A small contrastive image-text model, trained from scratch: 8.9M parameters, 64-pixel images.
Rows from block 2 of the text encoder of a small contrastive image-text model, named by matrix and row number. Rows with one number belong to one neuron. Each number is 50 + 10 x the weight over its row's rms, rounded and kept within 0 to 99. All counts start at 0.
After each neuron's rows are labels from the 100 texts, of 14848, where the neuron reaches its highest value: "fires on" is the input token at the peak. Only what is clearly more common there than usual is listed. The data: procedural textures in two colours, tilted and lit.
# fc1: MLP up (text_encoder.blocks.2.mlp.fc1.weight, 768x128), inputs 0-127
# fc2: MLP down (text_encoder.blocks.2.mlp.fc2.weight, 128x768, transposed), outputs 0-127

fc1.22:49 45 39 41 56 48 40 50 47 37 50 44 53 36 54 50 51 47 46 52 39 52 66 34 59 37 53 62 33 66 56 39 36 39 59 26 61 43 46 45 45 42 62 52 41 47 41 57 65 48 29 51 49 65 67 52 42 62 57 39 39 58 95 45 47 57 46 39 54 59 46 55 55 62 44 39 47 47 42 50 48 53 54 34 53 51 59 52 48 53 52 43 54 44 60 49 33 50 45 48 44 49 56 53 41 52 58 49 75 48 37 48 45 47 61 39 56 62 69 41 37 38 75 65 59 50 55 47
fc2.22:55 59 32 56 52 50 55 69 56 54 46 73 59 56 49 57 69 54 45 41 54 54 19 56 67 38 31 57 55 43 51 57 65 49 47 39 52 52 35 48 45 39 52 40 49 41 48 52 49 71 61 40 61 60 44 41 61 45 55 57 54 53 33 44 51 44 51 52 53 61 46 59 53 77 49 53 50 37 65 64 39 58 45 36 46 54 37 48 64 59 62 58 51 51 28 44 35 52 67 28 38 43 30 42 50 47 48 52 30 55 51 54 46 43 42 45 41 58 52 45 54 49 39 43 58 61 51 35
fires on: "teal"

fc1.232:42 47 35 50 56 41 51 48 49 42 72 59 57 30 45 53 48 58 50 35 36 61 54 31 46 52 58 74 48 56 43 58 54 53 60 60 55 58 42 41 58 35 53 43 57 53 52 40 46 47 65 52 47 43 44 39 48 48 45 48 48 55 05 43 55 57 49 44 57 49 56 52 59 56 46 44 55 47 44 51 49 47 55 45 50 38 82 58 46 58 40 34 49 61 55 70 29 49 48 41 44 53 49 45 52 53 50 51 62 43 53 36 60 49 52 53 53 64 35 53 41 56 77 43 74 46 54 59
fc2.232:55 58 47 47 39 61 26 42 42 28 40 36 51 58 66 48 50 39 60 60 59 63 39 59 56 45 40 37 54 47 63 64 46 41 41 61 49 31 60 52 44 44 53 50 46 59 57 57 60 42 47 46 59 50 40 33 68 41 51 62 52 56 71 37 50 33 48 42 45 40 20 59 59 47 60 59 76 54 55 37 49 66 42 36 59 60 32 56 43 41 56 48 40 57 48 48 46 56 56 46 42 43 60 39 49 44 40 60 54 53 57 68 49 37 71 52 57 43 62 60 51 62 43 50 49 48 47 49
fires on: "black"

fc1.433:48 45 39 51 58 45 36 51 57 55 64 45 69 61 61 54 46 48 43 45 51 49 44 39 50 42 50 39 40 48 47 51 46 53 51 42 65 55 45 49 61 46 49 40 52 35 46 46 81 51 36 47 28 58 53 26 46 40 65 32 42 55 40 33 55 47 41 42 53 46 46 40 57 66 30 54 54 47 42 58 50 52 40 53 42 51 17 53 45 47 54 41 45 56 58 47 53 53 46 43 52 37 53 75 54 44 63 64 57 65 41 65 60 59 53 54 49 68 56 50 39 65 74 39 64 46 49 62
fc2.433:43 45 57 37 47 39 68 55 47 64 41 62 38 34 37 40 47 54 43 45 49 34 41 60 43 53 47 56 59 51 53 68 50 51 46 53 26 46 48 47 60 38 42 45 69 60 32 46 63 56 62 55 70 40 48 45 43 52 40 49 29 50 69 53 62 59 36 50 68 43 49 49 42 60 37 43 48 63 51 59 48 58 51 47 55 34 71 37 56 48 43 48 36 50 42 36 52 47 62 44 53 47 34 36 45 65 30 63 41 61 46 39 46 59 60 41 43 41 45 60 31 48 47 55 45 29 45 42
fires on: "teal"

fc1.685:53 45 58 45 51 48 41 52 58 45 41 21 66 58 65 53 36 38 52 51 48 74 39 55 53 51 57 43 49 59 40 62 70 60 50 41 22 54 56 45 49 60 63 60 43 64 43 36 59 48 52 55 36 55 46 48 46 44 55 65 55 40 46 52 43 52 53 50 56 49 52 37 63 44 61 56 46 45 54 56 33 32 48 54 55 57 69 49 46 53 53 47 50 56 46 54 41 43 67 61 41 47 64 57 56 89 43 41 23 49 60 51 61 71 51 49 50 47 50 49 52 58 50 43 45 38 39 59
fc2.685:50 62 51 54 48 52 48 44 42 49 56 55 56 69 49 57 48 58 60 52 46 47 39 48 45 53 53 46 55 57 49 36 36 56 54 54 60 42 65 46 55 49 57 48 56 39 62 66 52 63 74 59 61 56 42 51 50 33 36 52 54 39 58 58 56 47 30 59 58 54 46 66 49 44 52 54 36 52 46 56 56 41 52 32 41 71 21 40 55 42 49 59 43 49 40 48 57 42 45 49 44 46 51 51 46 00 71 51 65 48 34 38 62 48 59 48 39 56 41 41 53 63 47 55 48 49 59 60
fires on: "and"

fc1.310:61 48 33 42 69 39 49 32 43 53 73 62 52 57 36 41 52 66 44 48 57 59 56 35 63 45 56 53 54 41 51 54 44 56 51 60 37 48 32 53 52 51 42 39 46 60 57 70 64 51 69 57 54 35 41 48 39 40 64 40 57 49 21 51 60 59 39 36 51 46 23 39 40 48 43 43 59 47 45 45 53 66 49 40 52 49 61 55 33 49 37 53 48 64 66 62 37 63 43 54 41 57 52 47 45 40 62 54 65 36 44 45 46 51 60 65 50 52 49 38 58 50 61 43 46 50 63 60
fc2.310:48 32 51 34 44 48 59 35 53 36 36 61 26 57 42 51 58 44 54 37 52 48 44 29 35 37 47 42 59 36 35 50 47 65 51 46 72 41 47 30 52 53 67 47 52 46 54 37 46 45 15 46 41 44 44 58 37 47 47 59 46 49 68 56 32 58 38 55 53 54 65 51 41 53 50 46 68 54 42 59 37 53 49 51 34 46 27 58 50 50 56 52 73 38 37 51 43 65 52 40 51 54 44 54 48 62 54 54 48 49 43 48 43 60 52 44 53 39 54 54 55 60 47 57 44 41 34 46
fires on: "and"

fc1.418:52 53 39 53 56 24 67 43 51 56 79 57 61 57 44 47 37 39 36 43 56 41 54 34 61 43 56 33 50 47 60 60 53 61 53 42 49 49 57 50 57 50 48 56 52 37 43 72 76 65 35 50 67 40 54 48 41 37 51 56 44 67 32 55 43 67 60 41 50 51 50 42 51 63 33 54 69 47 45 53 48 53 67 47 33 49 39 59 48 49 45 44 42 53 57 52 45 45 51 62 48 58 57 36 45 58 31 38 66 41 42 44 58 46 54 49 50 54 52 50 36 53 28 52 49 66 54 38
fc2.418:47 56 46 37 54 90 56 48 51 63 40 61 50 61 48 43 57 52 58 40 47 40 54 41 52 59 45 63 39 70 57 66 49 66 54 52 38 29 49 45 67 55 55 53 31 49 39 25 35 51 43 53 48 29 47 50 65 53 41 45 64 55 47 41 48 53 58 37 38 50 36 56 45 50 66 40 42 46 46 64 41 29 52 66 35 47 44 43 50 64 55 52 46 52 40 55 51 50 58 54 40 53 43 52 48 61 59 52 39 42 42 40 55 61 38 53 46 56 39 65 70 53 53 52 52 47 46 33
fires on: "black"

fc1.16:56 51 56 39 52 56 44 48 47 48 54 51 65 50 53 54 46 28 10 52 43 38 51 39 43 52 43 34 43 48 55 57 58 56 63 48 56 43 51 60 65 42 59 52 57 44 50 55 76 58 51 58 46 55 56 48 55 53 52 48 43 47 48 58 60 68 58 46 55 46 31 50 50 62 43 47 55 62 34 41 52 37 54 50 46 51 30 33 52 50 51 43 45 50 57 52 60 56 41 50 45 53 55 85 47 64 46 53 56 49 43 54 52 51 56 45 70 66 59 41 48 56 12 38 63 55 42 59
fc2.16:57 66 52 35 49 50 46 31 60 62 46 45 26 45 50 55 40 49 60 45 50 58 51 34 53 55 70 61 64 52 40 55 51 41 49 61 40 28 61 54 63 47 54 44 40 35 47 42 40 46 45 55 54 50 59 61 52 67 73 45 54 44 49 33 43 45 51 55 69 57 50 34 39 52 45 44 43 46 37 50 54 64 47 63 49 53 62 63 42 43 72 56 56 56 46 52 47 52 64 61 55 62 65 31 48 45 66 48 53 58 58 55 50 51 61 53 54 48 38 33 32 37 65 69 42 45 34 67
fires on: "and"

fc1.538:60 42 60 41 69 41 49 48 53 59 55 42 54 55 47 52 39 43 43 50 63 41 58 47 56 33 60 53 43 33 52 46 47 48 37 50 55 51 54 47 56 47 40 36 53 60 60 54 26 49 57 51 54 54 46 55 35 23 49 44 35 51 40 40 64 46 38 39 48 40 44 49 43 65 52 51 51 49 49 50 32 55 47 63 56 62 52 35 28 51 69 54 57 63 72 58 41 45 79 39 37 46 42 62 62 77 47 69 56 55 52 47 49 51 49 53 62 39 54 45 54 58 34 70 53 44 56 43
fc2.538:53 40 60 54 39 47 49 51 50 60 59 52 53 42 38 53 35 70 23 39 58 35 52 43 30 63 58 45 59 46 40 64 41 48 49 41 48 65 49 38 65 56 44 54 63 36 41 37 53 36 42 41 35 53 56 46 48 44 61 38 59 52 64 37 59 72 50 36 36 47 54 45 61 44 39 41 56 37 52 41 44 51 68 50 64 69 59 62 54 69 46 48 52 58 50 62 53 49 36 56 60 41 40 42 58 59 57 58 62 52 59 44 53 58 40 58 58 46 42 27 51 58 68 40 43 55 58 34
fires on: "texture"

fc1.117:53 61 28 72 62 35 51 54 69 62 71 57 45 58 45 34 54 49 75 52 54 47 57 51 56 48 52 44 44 56 44 57 44 57 44 38 53 57 45 49 52 42 49 41 57 36 61 37 54 66 41 58 40 50 51 45 44 16 59 56 31 41 47 22 56 77 45 55 51 50 56 38 41 57 34 51 52 40 63 47 39 60 39 53 33 48 30 50 51 49 44 47 36 49 60 57 57 42 55 55 39 47 43 51 50 41 56 49 60 46 42 51 47 57 58 52 49 65 57 63 48 56 68 52 50 39 42 43
fc2.117:46 38 48 44 59 48 67 54 60 48 34 69 59 53 65 72 68 44 40 58 46 54 25 53 52 51 37 67 48 47 55 42 47 56 66 51 39 49 49 42 48 43 41 77 48 47 34 69 48 48 54 47 66 62 41 50 47 45 44 44 61 55 46 80 42 36 49 51 46 36 28 45 47 48 49 39 45 55 41 54 48 62 45 52 42 49 62 56 45 48 26 45 61 54 44 50 50 50 50 35 50 55 78 45 52 61 46 49 45 43 41 39 42 29 59 55 48 57 45 53 46 44 52 66 47 53 44 35
fires on: "teal"; "white"

fc1.157:43 51 51 55 60 35 76 48 53 45 71 70 46 43 42 39 67 35 36 41 60 65 63 34 56 45 52 62 56 52 47 57 49 46 57 42 39 45 60 37 55 39 64 49 46 46 58 70 55 41 44 39 55 31 50 40 55 51 53 63 50 59 38 57 46 48 51 55 40 54 47 39 62 43 57 51 40 41 51 59 40 55 41 41 32 41 59 51 56 50 45 61 53 68 53 49 59 46 32 60 50 37 44 40 58 55 43 40 55 30 55 40 63 57 51 68 53 53 49 61 63 62 83 42 52 41 43 37
fc2.157:37 46 45 56 51 53 45 73 43 41 41 39 61 63 44 51 35 46 67 52 50 70 48 55 43 41 27 26 49 48 55 44 66 46 42 49 47 41 52 42 50 56 50 58 44 46 48 37 55 60 66 54 23 55 60 49 51 41 42 60 50 32 55 35 56 38 45 68 42 54 47 60 54 52 50 67 50 33 61 42 46 59 60 60 59 71 49 61 55 65 33 47 49 45 33 54 50 53 58 34 51 40 59 67 47 54 65 61 53 44 43 48 27 58 45 46 62 38 48 37 59 47 37 55 57 43 51 36
fires on: "black"

fc1.369:50 61 48 45 59 46 52 48 46 50 86 64 47 50 55 49 56 61 53 57 40 59 37 41 39 51 56 60 35 46 39 49 40 60 55 52 51 62 58 54 46 56 48 45 37 52 55 45 66 41 41 54 43 54 53 34 38 57 62 49 30 29 80 36 41 57 48 41 54 47 63 46 39 65 45 59 55 33 57 48 47 52 43 47 53 58 36 33 54 49 49 59 60 61 54 40 37 69 37 41 56 48 56 72 53 80 46 54 52 58 54 34 57 43 55 52 57 47 39 50 47 41 53 69 43 47 39 37
fc2.369:55 54 26 36 53 37 45 52 47 51 45 52 70 43 55 57 46 26 38 43 45 47 60 41 71 54 36 39 65 37 44 54 57 36 42 58 74 40 40 65 52 60 50 57 68 45 50 55 48 40 56 42 62 54 42 48 47 40 59 50 47 52 44 63 54 51 73 49 43 59 38 54 40 50 52 49 43 60 47 18 63 50 66 55 56 45 61 59 52 59 34 39 59 46 49 62 58 62 51 58 49 50 50 45 37 46 38 57 41 51 62 57 56 39 41 44 55 33 50 51 33 43 48 38 48 59 67 37
fires on: "texture"

fc1.616:40 61 57 35 44 57 43 44 42 48 70 48 50 57 60 54 43 52 49 58 37 49 34 58 46 47 29 45 50 56 50 54 56 42 51 54 71 49 49 53 55 35 36 37 54 54 52 45 38 46 72 52 34 55 49 44 53 44 53 56 38 53 25 50 67 36 57 58 42 56 52 52 50 42 49 49 52 55 44 39 70 53 59 34 63 56 58 45 61 39 58 55 56 39 58 57 47 47 32 43 65 58 52 44 65 99 39 40 54 45 59 56 51 40 54 41 60 44 47 51 60 63 52 40 60 52 51 48
fc2.616:64 57 62 62 59 41 58 66 42 53 40 44 59 45 42 44 46 59 56 48 21 56 54 59 46 59 51 42 64 54 49 49 45 56 59 61 26 62 64 42 37 55 65 43 56 47 33 43 50 51 54 52 45 58 66 50 54 45 47 58 55 29 62 54 47 54 32 61 55 67 64 49 51 39 51 55 47 53 75 46 26 45 48 61 51 61 44 38 39 60 48 65 46 47 40 52 51 58 59 47 40 50 51 61 40 26 58 33 42 45 35 55 37 42 49 63 42 68 45 49 42 58 62 63 49 38 48 59
fires on: "in"

fc1.649:58 39 55 56 49 47 36 50 44 53 38 29 65 52 58 49 39 32 53 51 50 74 40 45 47 43 57 47 51 63 53 56 67 57 45 37 20 47 58 41 56 63 58 58 43 62 47 38 45 37 58 53 36 60 36 34 52 42 54 62 53 42 34 57 42 50 51 62 55 48 56 35 61 49 65 61 43 51 45 60 48 39 44 54 52 45 66 56 50 51 58 49 51 63 38 50 35 41 57 55 59 43 63 50 54 81 35 47 23 55 52 63 64 58 53 45 49 48 56 52 47 54 70 47 40 34 39 53
fc2.649:59 61 45 42 52 46 51 51 44 53 50 51 56 74 46 40 48 57 46 42 48 47 61 48 62 49 61 40 43 39 51 41 38 64 47 39 54 52 50 36 51 54 33 40 64 52 51 61 41 56 79 57 70 54 42 62 50 29 42 51 40 38 71 52 52 56 36 37 48 49 33 48 48 61 54 47 48 52 43 46 49 35 60 40 37 55 36 52 40 40 47 64 46 52 41 48 63 33 49 53 52 54 65 64 55 09 58 34 56 62 41 52 56 50 42 54 52 61 62 55 46 61 46 58 67 44 60 47
fires on: "and"

fc1.455:49 53 36 41 44 37 61 52 46 50 81 60 48 39 50 47 42 46 47 46 41 58 48 28 44 57 50 59 30 36 53 63 48 51 57 39 62 42 45 40 41 38 59 53 64 33 38 40 58 65 44 48 49 39 56 32 42 60 50 44 36 57 52 35 49 46 68 58 56 47 37 47 62 64 45 41 60 60 50 49 51 44 37 41 49 44 53 46 44 50 39 36 37 50 58 63 40 52 45 51 54 54 59 83 60 53 56 61 66 34 40 32 52 50 59 57 55 71 60 47 41 47 54 44 71 57 50 55
fc2.455:61 47 44 42 53 50 53 59 49 55 28 34 67 45 42 52 16 43 56 35 61 70 43 59 46 56 39 60 79 44 52 61 45 61 49 52 36 47 38 54 49 46 37 39 38 53 34 63 53 45 69 57 40 42 29 57 59 54 62 41 49 46 58 63 47 54 53 41 41 51 50 34 51 57 34 43 53 37 44 61 52 61 38 57 45 58 54 46 56 57 54 59 45 51 42 50 40 42 54 53 50 63 49 22 47 51 31 41 28 43 43 67 55 51 53 42 50 42 41 48 46 59 48 63 56 61 50 53
fires on: "teal"

fc1.199:32 45 43 56 56 36 44 38 62 53 86 58 52 43 47 44 44 40 36 48 41 57 55 54 65 39 57 47 48 38 63 57 61 45 45 56 54 57 49 53 44 50 45 69 59 52 53 59 80 53 43 50 48 35 72 46 53 28 43 45 36 45 35 60 56 42 53 41 53 52 56 43 42 69 30 53 54 66 49 43 36 45 66 45 54 40 45 51 61 49 50 50 48 61 53 54 49 57 53 55 44 41 42 72 59 66 46 44 61 53 60 44 56 46 49 60 58 57 43 48 63 59 21 57 46 60 47 51
fc2.199:63 41 45 69 43 61 51 58 43 48 31 62 58 55 40 68 61 59 43 38 55 47 64 33 60 55 37 53 45 49 44 40 42 56 62 38 51 46 62 24 59 67 65 55 36 48 53 47 46 51 53 46 64 34 32 26 64 37 63 44 56 54 53 37 54 53 39 68 63 51 32 59 48 46 44 42 46 27 43 45 52 46 57 34 40 38 49 57 57 47 56 69 32 48 47 44 36 47 68 56 48 60 54 42 42 53 65 51 45 49 49 52 51 56 46 56 70 47 51 60 56 51 55 40 51 61 52 52
fires on: "black"

fc1.349:51 54 49 44 54 37 45 46 52 35 71 55 51 34 54 53 51 40 47 35 51 66 48 49 56 42 45 51 49 44 39 52 66 48 53 53 45 67 51 37 43 46 58 54 45 58 59 70 67 34 61 45 40 39 50 44 65 46 44 66 44 40 02 49 58 42 51 46 46 43 65 44 39 48 56 41 55 47 42 48 29 49 48 34 50 48 75 45 55 43 50 55 42 70 54 54 57 51 50 46 59 45 60 46 66 64 49 62 58 34 57 57 60 48 46 58 55 45 43 47 62 62 62 61 62 42 38 59
fc2.349:51 44 61 43 48 55 42 51 54 56 35 59 41 56 58 71 43 49 66 37 42 44 69 38 46 39 52 39 50 42 75 54 43 19 58 45 60 41 44 59 62 65 58 44 56 48 40 47 49 28 52 58 54 43 46 48 58 60 61 53 63 55 71 55 39 47 43 57 51 36 30 52 65 65 49 53 43 28 65 48 65 41 42 43 66 51 41 47 51 56 59 74 48 42 50 37 61 53 48 52 63 45 42 57 56 50 58 44 56 43 58 41 43 54 69 53 63 55 42 53 40 60 55 34 39 48 54 53
fires on: "black"

fc1.298:46 52 58 44 57 52 51 45 60 47 56 45 53 79 59 59 53 46 33 54 49 39 49 48 52 44 62 38 62 49 47 58 42 55 51 47 40 61 48 50 37 61 34 46 38 64 46 61 47 38 62 42 42 46 46 56 44 65 31 48 51 23 34 53 47 68 39 54 52 27 53 54 40 56 53 40 54 49 63 54 45 42 43 60 42 72 38 41 46 43 70 47 59 63 63 47 50 37 61 45 55 55 73 53 47 70 52 40 36 47 36 41 60 46 52 47 54 42 38 65 64 50 63 68 42 33 56 44
fc2.298:56 56 41 55 51 36 53 46 58 66 32 55 45 37 42 43 39 32 45 29 58 36 59 38 47 55 56 60 43 53 56 34 58 21 36 52 74 46 40 70 53 56 48 76 61 54 52 45 43 41 42 52 50 49 60 40 47 44 30 44 44 37 52 51 53 47 52 49 47 55 65 31 56 71 48 53 51 39 28 51 41 44 61 62 49 49 52 60 55 47 43 44 54 33 48 51 51 44 40 52 53 41 30 54 38 32 50 62 49 50 45 43 60 50 43 57 46 39 63 33 43 38 47 33 44 48 45 52
fires on: "in"

fc1.753:47 50 49 45 55 39 45 45 37 47 59 53 39 42 51 50 45 79 37 45 56 40 55 56 48 42 58 40 54 48 40 45 63 38 43 44 46 51 41 62 40 52 47 37 40 57 62 80 43 43 56 44 46 52 45 43 43 60 58 51 53 48 97 55 45 64 54 48 48 46 52 41 48 53 62 57 42 33 60 56 55 48 50 61 31 55 41 38 44 49 52 44 57 54 55 47 51 64 43 36 50 50 50 42 48 57 73 39 56 47 47 34 37 44 53 53 54 53 47 54 62 44 73 74 57 32 39 40
fc2.753:54 35 37 48 43 31 46 40 64 63 40 55 43 60 55 58 49 62 41 52 56 37 45 40 36 51 40 63 54 35 65 51 38 52 46 49 64 70 53 47 41 56 48 62 49 71 55 49 50 53 39 50 54 70 65 61 57 50 32 51 51 46 37 52 50 41 36 75 51 56 62 42 40 46 44 59 63 52 54 60 67 64 61 48 83 59 37 52 33 53 56 39 39 56 50 44 28 57 43 60 53 57 55 56 53 52 37 44 49 67 54 54 48 40 51 43 53 40 41 48 46 52 47 43 71 53 58 55
fires on: "in"

fc1.304:50 57 49 65 46 50 49 52 55 48 59 52 56 25 62 48 56 53 47 46 60 56 40 44 44 37 43 55 51 56 48 58 41 29 53 56 38 53 42 45 40 51 48 48 58 51 38 46 61 41 58 39 53 53 60 45 53 51 57 58 29 39 43 45 52 51 46 56 41 49 57 57 51 40 50 51 41 50 43 42 49 53 43 44 41 53 64 63 36 60 45 46 47 50 60 61 48 46 32 53 63 49 58 25 44 43 49 58 50 54 47 55 41 50 55 39 51 53 57 52 52 66 99 38 71 46 32 56
fc2.304:42 56 56 58 54 44 53 55 41 51 50 58 48 60 59 43 45 34 39 60 44 40 64 43 61 45 48 65 51 45 52 67 63 35 44 59 54 51 67 62 63 47 43 49 37 51 54 71 48 52 47 55 45 48 45 33 65 43 35 35 47 78 68 53 50 33 50 46 46 44 46 51 70 43 56 42 40 51 57 65 47 49 63 56 59 52 42 43 56 48 47 63 37 49 47 60 56 54 58 50 60 57 20 53 27 48 33 43 44 51 37 54 63 47 49 50 50 66 49 50 35 58 23 63 33 47 48 40
fires on: "teal"

fc1.198:45 34 47 68 56 53 55 41 38 43 36 42 54 44 55 51 52 41 47 48 61 48 61 63 56 53 51 53 50 57 49 46 45 50 26 53 52 38 57 64 48 48 46 41 45 69 47 51 60 55 33 51 59 46 61 43 33 48 38 44 38 62 53 41 53 46 46 55 57 55 43 52 38 57 35 47 52 47 44 61 44 51 39 55 62 57 40 67 49 39 49 52 49 57 51 52 56 50 44 40 53 47 40 37 43 23 48 61 86 36 47 52 55 53 55 60 60 48 56 56 42 50 97 70 53 56 42 41
fc2.198:71 58 55 61 51 49 60 55 60 33 59 70 66 61 52 39 52 47 37 57 47 54 37 48 45 47 69 56 37 47 49 35 49 45 37 45 52 69 56 55 66 62 73 57 60 43 50 57 49 53 50 50 34 38 45 70 52 62 63 59 57 40 48 53 36 58 38 37 44 43 57 58 57 68 54 53 49 56 40 58 52 59 50 77 49 51 49 62 42 57 57 54 58 44 60 62 58 55 51 37 38 45 53 57 33 68 55 44 24 55 35 47 40 46 32 54 45 58 43 44 34 46 37 38 53 58 43 53
fires on: "black"

fc1.373:54 48 45 47 51 49 58 50 56 36 55 68 46 69 55 60 42 29 33 34 68 56 82 38 48 43 66 56 51 54 42 52 51 60 40 52 51 49 53 53 57 48 49 60 52 48 33 52 59 58 47 53 75 56 57 38 43 30 56 51 34 46 46 28 49 50 52 48 47 46 53 51 48 55 53 57 57 68 45 36 46 51 31 53 37 50 34 36 46 38 62 61 55 67 51 55 30 55 53 46 41 50 52 47 45 62 58 46 54 41 62 45 50 46 56 42 44 47 51 64 53 41 67 61 71 47 25 47
fc2.373:57 26 61 42 57 55 54 55 36 48 50 38 67 47 44 57 44 64 54 65 56 59 31 56 62 62 59 42 63 43 31 45 40 48 28 59 28 49 47 58 41 37 40 59 50 58 46 44 34 55 39 59 40 30 42 40 49 30 51 50 42 50 43 77 56 62 64 60 53 41 43 70 49 55 61 43 44 43 47 42 44 57 55 60 62 43 57 58 50 46 47 52 37 50 39 42 53 54 61 44 63 54 51 53 54 38 58 64 44 46 38 66 47 56 59 54 29 44 59 72 52 47 49 53 41 42 51 43
fires on: "in"

fc1.99:37 50 54 41 57 55 45 51 47 35 52 39 73 45 61 48 61 64 60 47 53 62 47 51 41 58 34 60 58 54 47 39 50 51 41 58 62 38 52 49 56 50 66 50 39 59 43 48 59 44 66 44 55 58 48 30 54 57 36 64 39 48 46 49 51 38 47 59 46 46 51 62 66 41 58 65 51 42 34 43 70 42 50 65 50 35 66 44 63 39 57 45 50 45 55 40 61 63 33 65 58 46 63 56 29 77 49 35 60 56 60 53 54 45 55 61 25 40 44 53 48 49 66 35 56 43 34 56
fc2.99:37 47 48 40 53 47 48 41 61 57 42 44 49 37 38 56 68 43 68 51 40 67 54 53 55 47 49 27 57 45 63 40 76 41 52 53 39 42 49 38 46 55 45 54 60 52 57 53 34 43 42 41 39 49 29 46 52 54 53 43 60 59 40 44 58 44 62 47 53 51 41 54 52 49 59 47 47 52 50 52 42 55 62 49 54 74 34 56 52 42 44 58 68 48 49 45 32 64 55 44 57 51 51 80 56 12 44 54 45 58 53 34 39 56 48 48 52 46 44 51 46 64 31 71 52 55 58 41
fires on: "and"

fc1.279:48 50 39 44 47 27 47 48 54 46 85 60 50 45 40 45 35 60 39 38 52 55 67 41 50 52 48 59 40 51 56 55 24 44 50 50 44 32 49 49 54 52 47 50 47 57 39 24 49 72 56 63 53 41 46 51 44 44 54 49 55 48 54 30 60 60 43 51 57 54 31 57 55 55 45 55 59 51 56 46 49 53 56 53 51 61 65 35 56 43 36 48 39 50 65 69 37 39 39 50 42 58 53 58 51 60 48 42 64 36 44 57 57 50 48 62 66 60 40 48 48 44 43 84 58 53 47 61
fc2.279:57 54 66 62 46 57 60 45 66 48 28 73 46 54 45 50 69 59 61 35 46 51 31 51 48 40 52 51 69 48 38 63 59 55 53 35 57 49 65 49 63 54 49 50 51 51 59 67 56 56 35 49 51 51 57 47 57 58 45 56 34 37 32 64 47 52 65 51 25 50 61 56 50 52 54 60 57 50 59 57 57 69 52 53 73 56 50 46 61 41 46 37 49 53 56 46 51 39 69 41 53 50 47 52 38 45 50 43 41 38 63 40 37 38 58 44 38 55 54 35 26 43 68 40 52 64 44 45
fires on: "teal"; "in"

fc1.518:50 46 52 56 41 47 48 55 47 38 58 37 44 49 52 36 30 41 64 44 46 65 56 34 43 43 59 42 49 66 45 43 57 45 61 51 53 48 52 45 53 60 47 55 50 60 52 47 46 44 70 49 52 58 58 38 56 60 40 55 50 67 57 51 50 27 44 63 42 71 72 55 59 62 47 58 44 41 53 46 55 48 49 29 50 44 38 59 50 48 52 36 50 47 47 55 40 48 47 31 50 53 70 40 46 82 41 41 29 64 58 39 56 58 40 42 55 57 55 44 54 45 79 45 49 25 37 60
fc2.518:45 58 56 58 44 24 46 40 56 45 34 75 56 52 43 37 57 49 49 43 77 54 38 47 42 43 29 50 49 47 49 54 44 53 47 55 35 59 40 54 39 50 51 53 49 50 39 55 48 53 48 46 28 44 49 48 47 49 50 61 55 41 50 96 50 58 57 52 46 53 54 47 53 51 51 59 41 44 57 45 47 51 43 64 57 43 44 56 52 58 50 49 60 52 50 57 48 53 55 56 58 38 63 62 43 13 45 32 55 34 59 51 48 42 48 37 33 50 52 41 60 44 26 59 49 55 39 52
fires on: "in"

fc1.425:53 40 45 53 51 52 58 50 52 37 56 54 53 73 42 41 26 32 45 50 47 62 58 43 46 43 72 47 52 54 40 58 58 53 46 50 45 41 43 46 45 49 53 48 73 48 57 53 39 52 71 73 58 45 61 35 53 45 55 50 45 67 49 27 49 51 49 54 47 54 63 45 50 64 53 58 50 58 41 48 56 40 50 34 48 39 21 40 54 40 46 30 57 60 51 57 47 45 56 43 41 69 67 49 40 71 48 61 58 38 48 54 51 56 46 49 57 60 57 45 46 56 59 25 72 40 36 59
fc2.425:42 40 61 50 60 50 49 48 55 51 55 60 57 42 48 48 63 37 53 40 74 38 23 54 50 68 40 50 58 25 61 58 35 55 46 58 58 43 46 53 49 38 55 52 44 55 54 50 51 62 33 55 61 49 35 51 51 44 59 62 45 54 58 77 52 60 59 23 54 57 46 48 39 44 43 61 44 64 57 35 42 49 54 56 38 66 73 38 64 54 41 54 46 51 47 46 63 57 45 42 37 43 49 65 60 43 56 44 42 54 64 59 60 53 61 51 35 50 47 65 51 47 50 79 54 43 44 51
fires on: "teal"